From a checkpoint of a small segmentation model: trained on rendered rooms with furniture.
Rows from block 2, named by matrix and row number. Rows with one number belong to one channel. Each number is 500 + 40 x the weight over its row's rms, rounded and kept within 0 to 999. All counts start at 0. Numbers have three digits each.
# convs0: first 3x3 conv (model.enc.2.0.convs.0.weight, 192x192x3x3), inputs 48-55, a 3x3 kernel for each
# convs1: second 3x3 conv (model.enc.2.0.convs.1.weight, 192x192x3x3, transposed), outputs 48-55, a 3x3 kernel for each
convs0.105:528511549462550494523488493467508473515511504453473459542534457546522495492575456528509446452505484465515497435507546481392493421465517536489480448473557494450589464446508502401519475531435524460496563456465436500469
convs0.106:507476544415594558432542521485567528483435518488507433544579571416447485482421513520433605473463490442460523476500492487459524485526597514505506472568535450518529510482572512484468443538511485531649539550532552532459
convs0.107:500464522467605471500531442471506474496465440473536462511544561417495464506490491490574446460529478500462501486456408523457455529504479533459531502506476470480501497549505519474513454504499474473463579532468469435455
convs0.108:520476524531439593497495413458488565520450541489536492503464535453527463522467512525553540505462458507517508536497461499568475526511457481489429501471521504473499456475456512474473492503494494539504577523486532445568
convs0.109:519504414511500548525505550517448515509458504503482495466567451464532517500518562490498508490497489533441487476491544470471421515502577531503517433489504514544587514494533512473472519521518546470563507449581511496475
convs0.110:443510507459513482448520512539528460468471496541549476524502488469547445471510471503487506554537528418544526507498446517486519470509459478570526472507509539474509504508506495436535501459473531541574526511482479463536
convs0.111:455550519533481480449427466537486485499489487489480501471491462526598465511502411508468474512526485559512526489445429476474533470494517536524471513459525496421499480486516554489479495492542547511488544551510457544509
convs0.112:526487489388432484454522474467452451431495477465473465507540467437411468500468476534432537494465487536468472457493458465445483451478465485457492503502502532448478466489484476493535486495608547499473500483590510511458
convs0.113:464500512517562427449448496536508513494553497464536449640515550479448517447498502564419492494535435508490473533465454561443502480467431530461501578533468425494511481491458609560459460505447543530490486490519502504425
convs0.114:525477539494467498413451486553477433447425508546475464555568594502448531498429457487437476531520471457592511463572449451416543506476451485570523535491546525432516500473573498452499526496492518486495544459484508498526
convs0.115:529587453472500531482509534515473485504473537501496508468491529450514491491512477514440507471501544451467500533599514457459485528490493482515469510435470533535538422517554470484449536544493472496441475547509526502528
convs0.116:568548497503520521489533436570556443505531537452510493437490512462594564495430510482467470532528487447487503532544460476545438536513504437502482489448443516527433460493490507513574467554519564499496510596532495531566
convs0.117:459512540413482508485451472499521491548480493523482550435464601503421454547496476496473431475536562522511479522440518448463538524518475587480547469543464536574434462516459469429483355477576558501510494490534506550476
convs0.118:476500482548443576493507485504509478492514475563477497448452481478474513518469483490558453526473486540503500508524445469433534450522531468525527468413505526514417500468566455498479570427443433500485530446477553479506
convs0.119:390480526494512501472449514446517473538536535467553477503520493488532445511508511485529394488483425427525606512485497467478499527516522533451477465522419544476531491575511556574514556503508481561539464486550476516455
convs0.120:513513448470500450573478525538520467524492482414521450500527553444457476474532514512492515412519487409527565436472561496463511494478521492493490506477450431473514596478472477510512489449527442500500492495441476484514
convs0.121:517553526503470569497504528449505440510576530459530503512558511605563407479464461485489460443535480512588536423542466458485537507513507467544540502493456524570448501559487550518481522534457459532498476484598535525514
convs0.122:456501491548516472506440532453463420518484470510506557495493561502458415562535497468520464441531466484499498508487464480535475505546552472544531511528504494498515500479546449531438560489526506586562507486430496523518
convs0.123:508512441422469487506482507471479500506478483503455509493491518529579583529483517621515552575424457523478478543506528479503409449468469464551513487520416512494529562524565494473521481498475545505548503495505515423445
convs1.105:497473528512437531550574474458473492525439519535515506538521568416512472531474575543463512491538494515489450539494524502494467459561441499496493497447552479480572534542566473447433513577511507529529505346570476494506
convs1.106:532461544490518531521491459476498545499577509553508563587508541518527501410430485492553557505487565495531444517523483484507536524460534463550458469470535487419513523460469469507507390525544540529524456532487483477463
convs1.107:449480510509440403547531501548476496537547501556438519524522633447455495433491479530521505536507526575529491581460494538564530525558540545490526527500513564486517498498492488549442446466519566546541515525525464513523
convs1.108:486510517465591468595490509442483442456501539532464511533506450441496491522580495439457447475526512489524447533470481422516449570537508554531484533547560493531559523467509472480442502532553473552542495595442486497487
convs1.109:412579428495472432497539484470572507517545486449485470506500487481575474444485475507524526521453470507462524537514491507512528494549511473506463471508514440516529467453520551588542505448514509476441565583444511474519
convs1.110:503516527587503510510447418456479497506480525508528579523498468487540543526534554580399504491490496507424480514584552547523544536510538539430597451506532481566498531496512484454479535496574417507492493466549521459467
convs1.111:480555496538451517460487508490504420536470504475520559449453544439542552517549544520445553541382494462497497491525560523569510509510510537483572543448545553520524444508446479461453502461457471496433526476496513551487
convs1.112:468499466483485475435454461537522522510510571499511558479483539469509586551573458498555531515514540467520468524626566406476549523564504447510499540612571508493551528445448499430493512505525546549532500518443514501512
convs1.113:466493477527498497447443540523547480496463539586598462475494618551578504504488500508481437520504444450494498469483457480457421510532494407521514462434570449491500488415499493552487405461462486478451517558465562494474
convs1.114:535523470463564565481531508519550490472495528510551420531520516525485507455494475592569450510546495483527531564454504552475562458513458513405514468481606485492621591540476480481534539510553556517547544406438509545482
convs1.115:503482511448512501490538473526521518539449438469549479529456503531486575447514537498474576537538473545474497460520492503495426448495384476517507522474512495427440500503524520469496474471496461479465505547475519441555
convs1.116:580506518446473482473559538495504543440490512446467470481493510537461452505497499499477580499458495480567522489473505491558532479467471524504505485499479522493538491529499476550487493433406535457497445408413492483464
convs1.117:492504553559522467442420523449506481513542480471495542521556459509488432452522518499507482459512475511488542505567508506556512468451505485450478451478521551523536492499496534434469505454450483512458520487575539522460
convs1.118:465497454417494467556586479565491507549474509513510499518465584467502471500452531503469423527484445593474477397461463476455400487505560506558498467548543545576511471498477465517541499524563485553512414505483462492444
convs1.119:445495495449476492602488539501493517506492478505504526526465439497411493537530546532494458491516492538416551473453527468450479484492430518447465512522503574494538506491478548543498521525527438524493504542453572482461
convs1.120:508482482493465521508544547520483551452537474511511534487434461492523486481432464522462488470514561510481542440511500544518520506553488467478666451511563500549539475585505457467528491498477430469424509428544523481519
convs1.121:497499503513502545523468562472492521487384539506462453480516460495498515525531560520520396535485489538454475528581483458461469521442474490579466481501511490443582474523519497453513451458533514543590526534498553574523
convs1.122:502468478464528516433511546478420501482430508532520523510497460500447571372457563482454500472550501506489479537607510413436505538530518477516513499448506485476530472488545514517429527560568588491522434450464436534474
convs1.123:511488441538479486499538477539503553558528452504491488539441552444506512464471482491557489552533483452467510539534568458573450566527472486483483464455574456463434390460511445460478509537528579483506501494464539490465